{
  "dataset": "drum patterns on synthesised drum kits",
  "noise_aug": 0.002,
  "n_mels": 80,
  "input": "log_mel",
  "spec_augment": true,
  "win_length": 512,
  "num_classes": 12,
  "activation": "elu",
  "loss": "cross_entropy",
  "init": "kaiming_normal",
  "eps": 1e-08,
  "final_lr_fraction": 0.01
}
Rows from block 12 of a small sound classifier, named by matrix and row number. Rows with one number belong to one channel. Each number is 128 + 32 x the weight over its row's rms, rounded and kept within 0 to 255. All counts start at 0. Numbers have three digits each.
After each channel's rows are labels from the 100 clips, of 14976, where the channel reaches its highest value: "responds to" is what is common among them. Only what is clearly more common there than usual is listed. The data: drum patterns on synthesised drum kits.
# convs0: first width-5 conv, stride 2 (model.blocks.12.convs.0.weight, 640x432x5, each kernel summed), inputs 62-123
# convs1: second width-5 conv (model.blocks.12.convs.1.weight, 640x640x5, transposed, each kernel summed), outputs 59-117

convs0.418:137088087057143159109136148114168136156109146156125097105045166151161085160089159078066102119111123125147158083171154068089157103093112099152106123119161104157104069091139140128089107078
convs1.418:108122108104103133172105092140058132108088138158206131082168101108143136055121096110097149110080134112096093103081165097145158110081062120118138133129105125166144101130151145132
responds to: waltz; rock beat

convs0.27:128145093100108146091132092107124083116092093151097088168135101097158123117106138196106119085159149123136119079094115067165187095113065082100131179124140122066138087101110153097112058085
convs1.27:108195143108084093097124117038133119142119160132075143176079143106087133117123124097049099103136126115131110093088115053130135125089071116167134144131071099123143085174079158091
responds to: one drop; clap

convs0.216:125148086060106157120090161063116119145103140147116124179035181159159126108104113188051156099147125089126124088129106084119160112138116094104124145107082132113146087111113132125125122046
convs1.216:127143135094105151137153166074065154124095104140161182137111143114147138122125154069087144116129153101093117117133152051106139113149073163172154163132085092160155086161131165185
responds to: one drop; tempo: 110 to 120 bpm

convs0.7:145123076089091120187137143093127122125131115136105117101118107145153072125167073134105137159086100099150088123140109083077130108113141106144082117148061110108143118082104111161106102162
convs1.7:173075111144125122118123170097062126164095107125113139083137140078187142146089062095166152066171133106113155154165148175114164168162120135068209144123111084140167136135063165101
responds to: rimshot; breakbeat; tempo: 80 to 90 bpm; tempo: 70 to 80 bpm

convs0.533:155132115141124128153096157093083097177123107125096121118108083123187129094119120212093127126156142096148112094104100120197178102105081082070115150128115139071189111133097139089112074092
convs1.533:134167127087108111085093139083145125162113162147166107146099129098139129148102137083065127074141120139118138101138082090115120134113096130154144119097078107132147074169106166121
responds to: random hits; tempo: 80 to 90 bpm; pattern: one drop

convs0.227:147118105121133154150129141091086138155109093100077089154127095122167105088081109231096110081144164121117095102104099062190141107148069108103133150175080137088158117123103125118121066072
convs1.227:082164117077095105124084120065117128138088149147142127133123159077108139114115126080072092099099122148108118054087116096123129108109082132130171131120090084117121091163093154108
responds to: half-time

convs0.359:142082163189136098140120119113085100194124139136119108111112088144148124105132139193113124119143163106126088113098096136176119075090073131140081162124094127083178147142110140082102074133
convs1.359:081134094101144101104083150100146136146085156176193096088139147026122144125126148110084125077107084169109147076121095178137128121125133122090152108116126102095141094150100158076
responds to: random hits

convs0.360:137151077095084115069134072101110106088141120148135155107117134098155166132136108135094154100186136093128146126103106128180163117095101076113110164113158159113142092132136141095109095138
convs1.360:131154141139095091063133143090117125134156158136102106153067100105117118108138133109045102090159125088168139129158089089111112128097088089130141123122088113098133119171111133098
responds to: tempo: 70 to 80 bpm; four on the floor

convs0.463:133090135146103127145102126120120137153129123132108088124085101155143091114120160132065080109104104103138131128136134086144070082100123135149087089157132082125117164062096159153074106086
convs1.463:079119123091115160150102094136124113141053133143175077100155129047140136116114113120111123083089092181069132069075121150150169112142132157088110132094155075122118095107085128113
responds to: tempo: 80 to 90 bpm; four on the floor; pattern: five-four

convs0.316:157091063096098157132156121124154148185127135180131155160124105144170086138102137156050135101126105091174077141157115089073125112119096147163085125122117080111150098092106133154046070148
convs1.316:087115098078105098138081178125081151145059151157179089061134151018120137070136143097117123051096092161091111077114114145137146118142075106083112113144106099117131126109123154096
responds to: tempo: 70 to 80 bpm; five-four; tempo: 80 to 90 bpm

convs0.358:112152122148087129134108099124118155014146093127107157070158154084127162137153088065129157123140150127060123154115151198128115139173126134153141114157100158136064155118109107093138142166
convs1.358:147116173151086103100129147151080079167150135088076103151069086139118082136126108116133076133170110122181152127119084118106123150122118084103163127083155156105077171071080054097
responds to: half-time

convs0.88:171135126175118146121118098135139154038139126114152139147131146147113161144115072092181134148137097091119106165155117178092134157118145170151162086143124111197093113145170068131138150160
convs1.88:114131175176097135115178112145100170129196135117092157169158111156128086152161084123124129151153185123123139195184131142105094163125120123137046075156148165085108153130151085134
responds to: dembow; tempo: 140 to 150 bpm; tempo: 160 to 170 bpm; tempo: 150 to 160 bpm

convs0.171:106131106135126138139112101151144097029125111151151101152047155147104169158154147069116139111161111143095137141123102128107112086108170133158145098075148161141084130090191186139138177126
convs1.171:181126091173094099152146102133095119136147094088099152111102075123156145116101144099122102112154133136140130148124138132078175110093122089145076136149122170153109113091147031124
responds to: shuffle; pink noise

convs0.92:123108183150211136127141148077118136154140151132113133083145156081137165137138069067114122130145138151106138041135139201128159109091087056102081174135094110085095114142091124096106117139
convs1.92:142111129142135108164116139151095111163128161139196081134098070144097069180159110109140094115129071132134142123125076105101090120122157142082169101054108128112105120106082113084
responds to: five-four; tempo: 150 to 160 bpm; rock beat

convs0.193:136198107087060133131115070097151114048114127149122193135066123072171132136167096130077136112140105095136113101123104159143159114123091097115157120103139115100087118126138084126081120100
convs1.193:165187138118062079090120134101105131148101158098000152141094120114109127173119107099106112117147124101125139142109088040128138153137070117167100151123118130134110113102102110109
responds to: four on the floor; tempo: 70 to 80 bpm; tempo: 80 to 90 bpm

convs0.135:135065112056133117120153124094167127142137159131131142082099156149121108156135129087079120122125129111164139078161140112091147097086109114143090142126139069153117126111141091110071120121
convs1.135:127087125127111125113088099181094160115086152164166091033170095079104126088162141119134147122113077129106137122163089095126163107181126141086104131125133108146145146103113167106
responds to: bossa nova

convs0.325:146142105143112126182115108144125124034146100099140117167073114159086184100111120111124135147174096108120107182130062126157055138085162167132160052154134123169077156133145131112154197104
convs1.325:153107113127104128142130110156108142131158122108051150111125114114143103149097133084131122123184186168126164156149071125093133108123130087121051106138167176143097109106146055161
responds to: shuffle; dembow

convs0.198:152163187136164160130123123100115120082079123109069161150167140069098097115154077098157068085110119114136095091108161153141167148172074124128191130141146076129063137107121058150096108096
convs1.198:128165168121059137170101072096148077120119146100066137189102133153088074159136064114137098144097093117126094104060129053130130153081107162156157100081098110112072134096094091088
responds to: rock beat; tempo: 150 to 160 bpm; pattern: four on the floor

convs0.467:142115133099141132132143133122154148161137135136135144148104102127170131138128148131034105108152148121154116150155149133132126122124087128135017153151162040125143147125123126161000021115
convs1.467:120138150096052112128060133123106142124066155139184090082124121030110117125119139127130121077126046160125126092072105080150138101149085101112051133121103079142106118049097164097
responds to: waltz; breakbeat

convs0.502:138100147063168133136146154123154146156139158123115125113020166134121110137124154087044072122135118139124137105152147113104117104099117117139123117138155087171115145104128157112069138035
convs1.502:171092123068062139148071079154070124125087133137166156079134095097155096112096113091107150118132101133114141118112111073118150082116098136099115155110130139181110105093150119154
responds to: rock beat; bossa nova

convs0.9:127077133231136114110127123179115139125143123097155086131095103112131121102109117146113135112115127120092080187108111156137114083109127164131143087121083169106131157098145150107128116102
convs1.9:099097120137090092136099140138142094157136128171146104106139148099131110121095148118169068058129132215116138091104161145112172081085112096134042133131138150106128122079089110124
responds to: random hits

convs0.362:171056114128173123175138157088108126211112172157129107086115137131140047135090135124123128110077127135105074083148121104103140091097081090172107116146077121155174120124131101083115066116
convs1.362:093083059119143082157096141118088125104080116135239117077156124062143139066111121082133129079084121133110121081118152201126141087117109112051228132133122093122140131148131146130
responds to: half-time; tempo: 150 to 160 bpm

convs0.408:135155093074054119151117129089132121106134078109106127130076118125148131139144062122087141177129103086154127109130110095066116129116128121129087102132081115130141092123111070138108147125
convs1.408:146094155118088129090127150146060151153178167138074104094156103077198087109106062082158142094202149127094166156216086106086197141193092132130085130111110133113142122146101171145
responds to: rimshot; shuffle; dembow; tempo: 80 to 90 bpm

convs0.499:113153130142090126124108088138110138069141103152151121129193158160125056145114086141169204120057105106143070124114131105107085099160126142115062110154077122118142135090123097122175094193
convs1.499:108117149156145169100147139093106128131182069152118152146140203187097131110151126140137140183132177119159124128152153095118096136118142149140198112115124098105107143172125121140
responds to: clap; four on the floor; pattern: one drop

convs0.372:134123110135167096132160147116115078107114124108135100130115116132172113105073168063137107151130078126153190070120145113056142150044155105127136148117116147118073092105112198141166142098
convs1.372:114099146129120119159114094129126126140108136099191141151100087131182158118049112099116097132108151147124165121044174164112102105124116133127091161123135150154134129176138101142
responds to: five-four; rock beat

convs0.53:112138124071144139159114143100129084117089122140108090173000161149115181119131162121078113138187152148118165064106144079110119127103121110126160142104138127130108138120129186084150181000
convs1.53:155157099083054134143097058132077111114139093104164166127086101163141111058069101076088123145139159104119117119117128041120129122047056119148182134125127125151112105177143111164
responds to: tempo: 160 to 170 bpm; tempo: 150 to 160 bpm; waltz

convs0.233:130108195235184139123153185129110137114129175095105125161122132134098197145115124110160082121157142172116160167128159173221133145132131154121147140141114114137095175145131157164113136115
convs1.233:135157151137105143153143104145191108143129150106153101158119125101143100205115134149099057122117091191132164145114115171165077116119158132132035133112158137101103107079072100099
responds to: random hits

convs0.553:115122109070135119173142172103114119113082113115111076140039150114155149111098120112082136088179151152106137036075153109069113125125106124128134134116115126101095121126102189071135134009
convs1.553:153137115116088132143089090148093086105144146077128149132078080168158086033073104100133110139166129109155136101084121067134139078074094136169207123101122169117124111128146109135
responds to: dembow; tempo: 140 to 150 bpm

convs0.577:082115116084151120147139166103104147131163079116109155119145155149179109094089161169065120081159145084143111136157124047151115148160087116093137111127107089103135119172098104148090080128
convs1.577:067157137079116136146098123089144145147100125107174111099116132086117142122137132074118147116104117125070099062073095058116174134195120136153097126098089079120114083106149167120
responds to: four on the floor; tempo: 140 to 150 bpm; tempo: 150 to 160 bpm

convs0.425:129147092118079138146124097099119140080162117136138129094062106139145086134193098103083149139108085108091105090140075155078096057123140105141105118107082148160123155064148134126118124101
convs1.425:191086104107084106160123128100068156137123130119107169079082096110184130148078112077109143101169172090116120172118147113086112118087126092090165196170117145160113094125124081139
responds to: tempo: 80 to 90 bpm; four on the floor; breakbeat

convs0.430:134120131109151095137142157106106069100114134103135099128092144189137122103077168100114108123134078151147193077117115067047126136073156112118119162110104125150094093106135196152147164074
convs1.430:166107145114129142153123086127128161114076137109168192154138093181167194135080113115130132118096184153126170123072196126145103108151106155136104197139127129201161103167167124162
responds to: five-four; rock beat

convs0.57:132139090098131149140119133115141110080141107152125128077055151110183125133161111082073128105153114139100126123124061139096126065100130096140098139129114127126107121107187161118074111101
convs1.57:201113111170127108142124159111081140158103176094112134099045054107190125166039139078112132103181100110175158168098117127135137128126129107121174176131122193148162096076133119139
responds to: tempo: 140 to 150 bpm; bossa nova; pattern: dembow

convs0.634:129151131105132149136159171115157146160113137149102165162124131104153123144128108131017104113144133131154096108133148139125124119164064130133062138153115029098131135111101128153000046114
convs1.634:147168133095055101146071141127107132145076185121114101092115142065094104149133120108151105085117057131104118093078093014169128126156087133125122134108085107132107123045085175108
responds to: shuffle

convs0.616:120109116074163140130121200081094161142132157087102102147106189162153113083047117131069122112126117101139137106168123046106135152120131104105126141130069151140141055118099098129166120104
convs1.616:090086132123111153149152123102088161105132098151159180123137106126139149091152131090134131114111117120085131105118158097119156089177119167147148125126077091123166082117162169145
responds to: waltz; tempo: 150 to 160 bpm; rock beat

convs0.371:082086131106135091101156124124121098149116147121135086141050118151103165093102179108066105165160152126120195095131157049152127115050115117127125191097150129128115122111085206067146146047
convs1.371:092101127092084141141080058166128121158130125158182145101132072114161108039129123125061143104115144131115124089106152097115123088125102124103076150115125089126121114163135109127
responds to: tempo: 160 to 170 bpm; tempo: 150 to 160 bpm; five-four

convs0.56:135116084105055156079092059140164086099126114165146119178104131150181119139082133162088144071137107097159136174128113107139174133102107111122124107123156142090130081102149117137108107121
convs1.56:104211129131091121104134115077120163155116139189086168178132169140073172135119126132093087083095130157108132120130193059137162130124052150199026129135066089128132105170110149111
responds to: rimshot; dembow; five-four

convs0.565:170137118105097156112140131113144128169139136118111157129077126106201078120103115134075105121093108087186134154163144127115157104096110096088159089143167127129153114119133125121068122120
convs1.565:130176125102070094123060133123108154140086158153121140110137136092142140113098113091144128031125115152126165112145170047105127123154049096178000163120069140138125111125121130144
responds to: tempo: 70 to 80 bpm; breakbeat

convs0.500:108068080103053119091105079100137087121144109140146093114100092158157144122098151122091134127135096061168207109132107066143132079045147110118083131105175136101120079075119116125116126130
convs1.500:040110142115157164128121109145126147147091138187147084114155086097097152104173124153075126101062128156097122075108130131125183140184134149137032131084136057139122115150094157098
responds to: breakbeat; tempo: 70 to 80 bpm; tempo: 80 to 90 bpm; dembow

convs0.343:129101137065127107101142101109159111091164146120153139110084156176104158166144130044105123134158135111149187121165134130096123127104177145134109135112162085167098094122153111136117162151
convs1.343:139096146165119116113128095163098174129150190144113082078159067127143127145156158101110113121146097104122132171163113165091156103184169104073110137129119136115130155080119107100
responds to: rimshot; breakbeat; dembow

convs0.326:140121076063128107138160158084133105139123143149100169122129129127176069123138109117080115119091111107140124104129101083050104113119114107166108145095094094100124071102112115166077103168
convs1.326:101109135123138127141135168105061179139065142141126134079117118071150138128107103103116152093111130081090107124071153141165150145163110123084195150147119108134170114116123196075
responds to: five-four; tempo: 100 to 110 bpm; dembow

convs0.469:092123082055138121110131146115130131083107107136112097126110168134096078096063150098090155070105130151128113103089146066108119121138101125143098134108077109126083154099113134118126108080
convs1.469:125093129089087132131135129113098104153116106136101184103128155103121113066079122068115116151111153137145107079086162101136189120149082166127159171105133079111112111130107138150
responds to: five-four; rock beat

convs0.168:143098156168169097160112147117092137159094139113093127087106106113119091095175099143106104153110136144084053117118131135101100108110065124159096124128065080110131160127100132092094077095
convs1.168:097097082090098117115084107084117111124061116124180119058131126027143122109078092086164127091129092158068133078052106149134154129121118135086196122107123085114114101138100148105
responds to: random hits

convs0.498:159108171230166125123158144154109129130116165080129096179131129103096116117089121143152088101121124148120093142105116141140141121122112160135156130126114136124125115125146144138115097096
convs1.498:108146143113100118145123147102165136153140189154139137160102171081150092172104132137105075077134109190153151117112143158146099097061118095121067137149146163097130105092116115116
responds to: random hits

convs0.557:108159109132071138110139058158147158047153074135179113187135143167110135141105107139173191143109086101154106149131092095082059126136170164129129076145104139173130126130163115145179136177
convs1.557:113097164129111137094146128116104164118182087142080146129148178154096105100134128157128107181143162124130117150163129127102095106119127098115093112184155131101105174151135114151
responds to: clap; four on the floor; tempo: 90 to 100 bpm

convs0.137:152123114129133129152116096073118102097085177127101152081134106084112074131197099090170102131080107129116116102149105148058151101086114091148143126078164124121112137109148094102127121162
convs1.137:163092120185139109116131130095101113132133148061109135130103091139175126114109089108124154129181127083146120183130118187110142157107165114099218109115120172133142123169151079108
responds to: rimshot; bossa nova; pattern: dembow

convs0.633:116110128078169149153134175125135147077114119100122085139076176144115183128079143076107144113187160163113134106120163120115102166154128140139157107138124130155048121139124178131160170066
convs1.633:133134104113097131142128083169100098118172101092138155125126083153121080070131130101144088151151151141178119094107128095120157068094096110139126134117151173118106120114167073145
responds to: dembow; tempo: 160 to 170 bpm; text has "noise"

convs0.100:178141085116099207148168124110161134148072122173097136206115102133166092129092120149082098107142099106179102107139123061093159148138070131148122136125143060104110076097090141166047070080
convs1.100:072164134084085113175100123096089139140079176144145097133125146050131124099127101110084109065093112171086114082088126093164127128103061114133116111132082107100138104126107162100
responds to: tempo: 70 to 80 bpm; muffled (low-pass)

convs0.205:144122132155171159169145162127110112114106154130135106187095182135102192103076113136144136105179140138143127129102091132185133153120135127097167110134111143157120152158148134102182162043
convs1.205:118159137121088140148126041141114116091193084116166164177149105166121094088130117111096103154171170134157129151179082084119078083066097124157150096124138137079107095167160090172
responds to: rock beat; text has "noise"

convs0.36:146062125109194144148144194107136154223144165160126097086091183150152075159074137111073128107111147136124090115155124106101120095119097101162101125147074122165159104118144136098101075110
convs1.36:124071057100125097153101156126064130121074117135255132064152094091136134076096127067142153085091121119128117088103166167137138079103095104063226133138118127151136125124170150170
responds to: half-time; breakbeat

convs0.235:158140066091116113159137135112116110109108126091117101190029116165136160104164118165108113179174093136107117159155095057062115137106152133129147121114145156165133086125152171111134149072
convs1.235:158097111104094121117088144098073179129145132127109158086120158120196120085103118076058150143171189100121135156151141128067122125089104087129113164216128169183125125208152106148
responds to: clap; four on the floor; pattern: one drop

convs0.489:164095104082139166127160120123163147192135122159140115164092109146178112140084175172040110103157150123167109134155116057115135102132099135139064149145152087134158108127138170151029044101
convs1.489:085142114068098111130072148098099160134075173168201108085122140032111129081121138122088132064098102154127106077095125104139128113134070093109091109149082100121126104107132175113
responds to: shuffle; tempo: 70 to 80 bpm

convs0.177:144105099099121107127113127107141120135119142130128108140029098128147119130138158109062072095137070110131165095140130083119103099091149116148097112119191098161125117094156147165053105068
convs1.177:130105138097108143167075116135097124134055159141133107092135111044160132115105092164066131111128072140067137124076100141129165126110109117120062140112129128159106095107097123101
responds to: five-four; tempo: 130 to 140 bpm

convs0.525:137113120120143133111131145107134136138098160158106158130129160122150129165142093117110105073135110104143126122132135100129119123145075119147110129126156052115096068112136100166040067135
convs1.525:076175149110130136171127133119135115160087158139158071127114136072087096119181077134105096146099079119081080088088078096156166190099120116115175087078133100096127106140103167057
responds to: tempo: 160 to 170 bpm; shuffle; tempo: 150 to 160 bpm; waltz

convs0.618:119130117125131111189096164105115094088072078138110083174118105143125139070083130125097103118162099125116133071117124040103097187084155141143161128162099135112080116095092110103171167065
convs1.618:075148140080109153159085067115094114096067133090113154144127138114127159097092074136120108114066117148053143074040155109130104113143106163153093114121088039119090107158096137110
responds to: tempo: 160 to 170 bpm; tempo: 70 to 80 bpm

convs0.136:173177112103090161135130111073101148090166133103102171092167168062154103126105069115106109101128119100147098143108119127140140149155084088119186090185110148162119141134124086106067104127
convs1.136:142166150107061132085102158121130103160139149117052114184062125133086079117136110139126105089148099132197107104129090025132153150108069120144177125097141111104082170102102108108
responds to: march; tempo: 130 to 140 bpm

convs0.58:091129137147071130131111036119114141074126079126121125106173110077091144132166107089121142099119135083119127121098179144140118135151125134153102138147133096120080207094100088108103089150
convs1.58:093125190136060124104083099137112084136115099087102065135115115113109106086157106153117088152133093134151128082104078088131135136148105103113162113085140069092043156078034086106
responds to: clap; one drop; pattern: four on the floor

convs0.395:069095129129149145118097151114093098146141130138136072138042174135119187126089145153073151096172176131116134113105118141179140096109127115103125132129074167103139180115125179096164136016
convs1.395:146142112104067113136090095151117091131158080133214147126113110152110099065127166085091112142142148126165103101146120040102134083071069120154175130109124144128098105154127103171
responds to: clap; tempo: 70 to 80 bpm; rock beat

convs0.182:158174147135132134192133100109136131036123124122107158084113154078115132111138071087127118149126133122123084134127109150159138106098076118127198096179131110139065146139121081075124147106
convs1.182:169176133134056090096110085135121110141149136113054172157119070141135069157112051097145097098168131153123167133144062036114125125132085128137095105074127135118095108120108078127
responds to: march; tempo: 70 to 80 bpm; tempo: 80 to 90 bpm

convs0.592:124120133191157145083140132144120150097107143122116133167164150112071202145086114087164129122158106147097134155104137173102084171142135137145148137127121154166096117142136157133135131140
convs1.592:118095152113119118131143130133123099130167124118146097147114096136100059071140115152082073175147120138171107119109109166099085092076127057089126129136155159095078132119122075112
responds to: rock beat; tempo: 90 to 100 bpm; tempo: 80 to 90 bpm

convs0.40:142168121095101124141114081118137127046115130139097182094111110048151155122207101091082121135155137124135117110123163166132147130101083106144135144123159104116078179130125104101071122116
convs1.40:166160152124058093068089119130113089139099136070056114139077104114116101130107093119133100128162081123153154125108064053111129133142080109147108137088112107138074146106063077098
responds to: four on the floor; tempo: 70 to 80 bpm; tempo: 80 to 90 bpm

convs0.555:110094123113167127123140124143139153136162119115148096160119167141101222153088144107140148113178119131143145124120125161082069176153161157143101098147130117194143131175171171119119129144
convs1.555:132085153112138131092119141167121141104176138108158077109149130144124090044151148163108102186148115106158122130175078158093093087152132075070105097167169164103080160127152095153
responds to: tempo: 90 to 100 bpm; text has "noise"; rock beat

convs0.453:125175122089186160134145158099115154110088114105031159136184163099115137129148095154123072089177138145130084104123122098125129188191058090116148144149115078122104113145109118138048050090
convs1.453:113184160091089134114102114080138085132120160089147114175076131141073094095147087110087115164120115080149060091076087066154120170089104129147194119112111121118101107172113150098
responds to: tempo: 160 to 170 bpm; half-time

convs0.438:182131145092157185181152151087139114081090121127083138158124157093118166138096087119129114069189138111188122068079104138173127167111068117104166127146156093131072105198125128112082120095
convs1.438:144191152093125109114112143120148119152141197090067136181046118118111065135127121101090100134151104142182158118136048050144116142108122117185086123105109161143105093140124130143
responds to: march; four on the floor

convs0.288:121099114135112102126107120104123134088117122114102107143121086117118140099149144086114085143104056100146177121151130103102076121089166120140117091098181126142087142067113152172127129101
convs1.288:106103138091121147148086121148125101138066123105136101115128102092161120096130077139102102126110101147073127088080134211085155109149153123103061149088146110154064134140066071096
responds to: bossa nova; five-four

convs0.106:110125067102090116083132100121134105087132129144140151144117138166178120145122075154103142120121086122132125133131083098073133092124131138137088135117087131079132014114151114141122104181
convs1.106:111140125146119125093138125090094164125093120179060145113119162115101158156125100152095101106129141105135100115088170113143166139133084145120119139159120103115154109140101165039
responds to: breakbeat; text has "noise"

convs0.364:153105076093086129126165110099145127128124126168123163140123114157199160145100109125082126098170135074168126143136136077137155141096096125144083159127127057093115074119097100144048086164
convs1.364:061146177094111108122093163149114133147087144150144074095115116060058118101158130120083103091101086156132100067104078105162161141156089119117096125092128081107146128112110197060
responds to: five-four

convs0.422:148130092120107120136132111115135133085108161127118156102123122147172089152176081107159128173089073116153123129178107123039142103059134101125116121114126120136104078118141112144125134199
convs1.422:127110104183199117095146149105079162128108149132129133085171103144148175154125089131111149110117136108094120144107165208117121152147163112080133124139123137121161112159151140095
responds to: breakbeat; bossa nova

convs0.627:155100115065148172121147157133170157149105134139112106112055173146153058144074158093063096133095121143153131101169168061082150128108114124157130111145138101172099111089126145126093125056
convs1.627:109111111074081128165077099152051118121078115136197138094160106115151119064086100091114144099081134137101104069073192103136130076108061121107131138117115126153130117118148132166
responds to: waltz; rock beat

convs0.596:139153080131069147164155108111144090081134123166138142138062112146177134153166095086088141129151094095124114146145056138083113085101146109164115110079103111103088105110144116138098145147
convs1.596:167173092124119088118156144103093165153112189125064168107102109108141115199093083071128132085166140092064147190151116099125123154159129134135103165143097137135133069128116117111
responds to: tempo: 80 to 90 bpm; breakbeat; tempo: 70 to 80 bpm; shuffle

convs0.305:087082092131092130148079120120108128123157083109136092123131112132108186114100133161129188105158130115141133108086108145146073138151154146103096063150111134118143187129103148103164154107
convs1.305:098103143115127148108097119177122092112166087109144101126152153152115090019174148167114104184145137162155136091178078106111129092131123103124150077094150126102078144141116096153
responds to: clap; rock beat; tempo: 90 to 100 bpm

convs0.194:146103196204166169133109161142124149138096151136113134177211121100074173138073102114185114086151112147146117130091134194166149200166106144108154121137124117102125160137089101143139129132
convs1.194:118136151118129142155133084145165058116154100115146102196124133160111086136148122161144085153106119198163160114126080128147078118080147123152123076084141130084096130136120089139
responds to: random hits

convs0.131:085122201100166152134065159098092132105143096127103170139173149122111172116111119145086117060184136098129110120110156121192117170191091135102157109172110115091093147116059142162115135126
convs1.131:113181168086101147173128086132168081154116127114159108181139123144076094127169107123136081146085086154104101056076095030111148116122119150164094075049087091092075104109122125101
responds to: rock beat; four on the floor

convs0.468:143106098074136117122144118124140096152154153105147129159099124169162164123121170132115091163165102115163191175183098084076131152068181137121108123124192129169142056145143165143081125145
convs1.468:127128157121185135105104139133113175123115217112154109124177120119137123079149130142054170132100123105107089150119127203106116143163169090090025139184126170152145118187175165116
responds to: breakbeat; rimshot; bossa nova

convs0.76:121110098056155167100122169119158152161146152142125129149115178171148089138078115106054139110140136104171103145172122095055141143145129121124119135101107137123146070115121117162131111115
convs1.76:120120118098126104130137164103057167138100133167206175106162140113116157089139155072147126073100102127086105104116191127100150100180101147148112155139060119143177119114171168140
responds to: waltz; tempo: 120 to 130 bpm; five-four

convs0.506:167114103076173163144159165114167134141087148131106114139090171146139046141081121097104080138087097150153126109173132042077171150105113107136156120139143095182116053110139109135104111055
convs1.506:107126099095113138169109083096051162067097140154177172107157126108161146083117085088094150099082159103092106119104208111145110113106067124129130154167100119141157113151152157158
responds to: half-time; five-four

convs0.45:089063073103117106107141094106142095147157135143162066102099116175146137135093191108073126113152164101152199116151109075158154086063148112127069165078162129107139096083130151114123117133
convs1.45:069087118126146143131116082154099149139111129169212088079157056090117151086161161117086132088084118130113105099137124152134166125180125136092101132106134074112154115129113168120
responds to: breakbeat; tempo: 90 to 100 bpm; tempo: 80 to 90 bpm; dembow

convs0.334:148157149095161164148129134104161136114089132132092147105082137043115093134167110083086075093108123144150123073128135143126153103147085084134146124126158064129083165128153095122047102045
convs1.334:178169117105060099113074083092113105139108154086070128117089137104123101129106088107127137130162084090135128124116084027147118156100077101158138134099100139130078121087097090139
responds to: four on the floor; tempo: 80 to 90 bpm; tempo: 90 to 100 bpm

convs0.582:195133124131121154162133153117116154074113162067100152097108081089131118097100086115144070142113066146134121181161109137125128120084127098158143114188106101148100130128133110124074108124
convs1.582:183086134134114117146123207145113100131084153067049116146105123087178074187059070105126102101155105164152165148101134212111137141144129099077062171114153175178123182106074072089
responds to: rimshot; dembow

convs0.385:106112144181170133109133202138120146132167145110135126103147183127094196158107138057131132093162134148125139167129170204134107160193165133093113112079132124151082127130141181147129166134
convs1.385:154083130120156170145161136169134094125159125110201086137133088130120081130139141120116134159109125134145099122109134116105118140120170099133149101118175201088065125085182049154
responds to: tempo: 90 to 100 bpm; four on the floor; pattern: breakbeat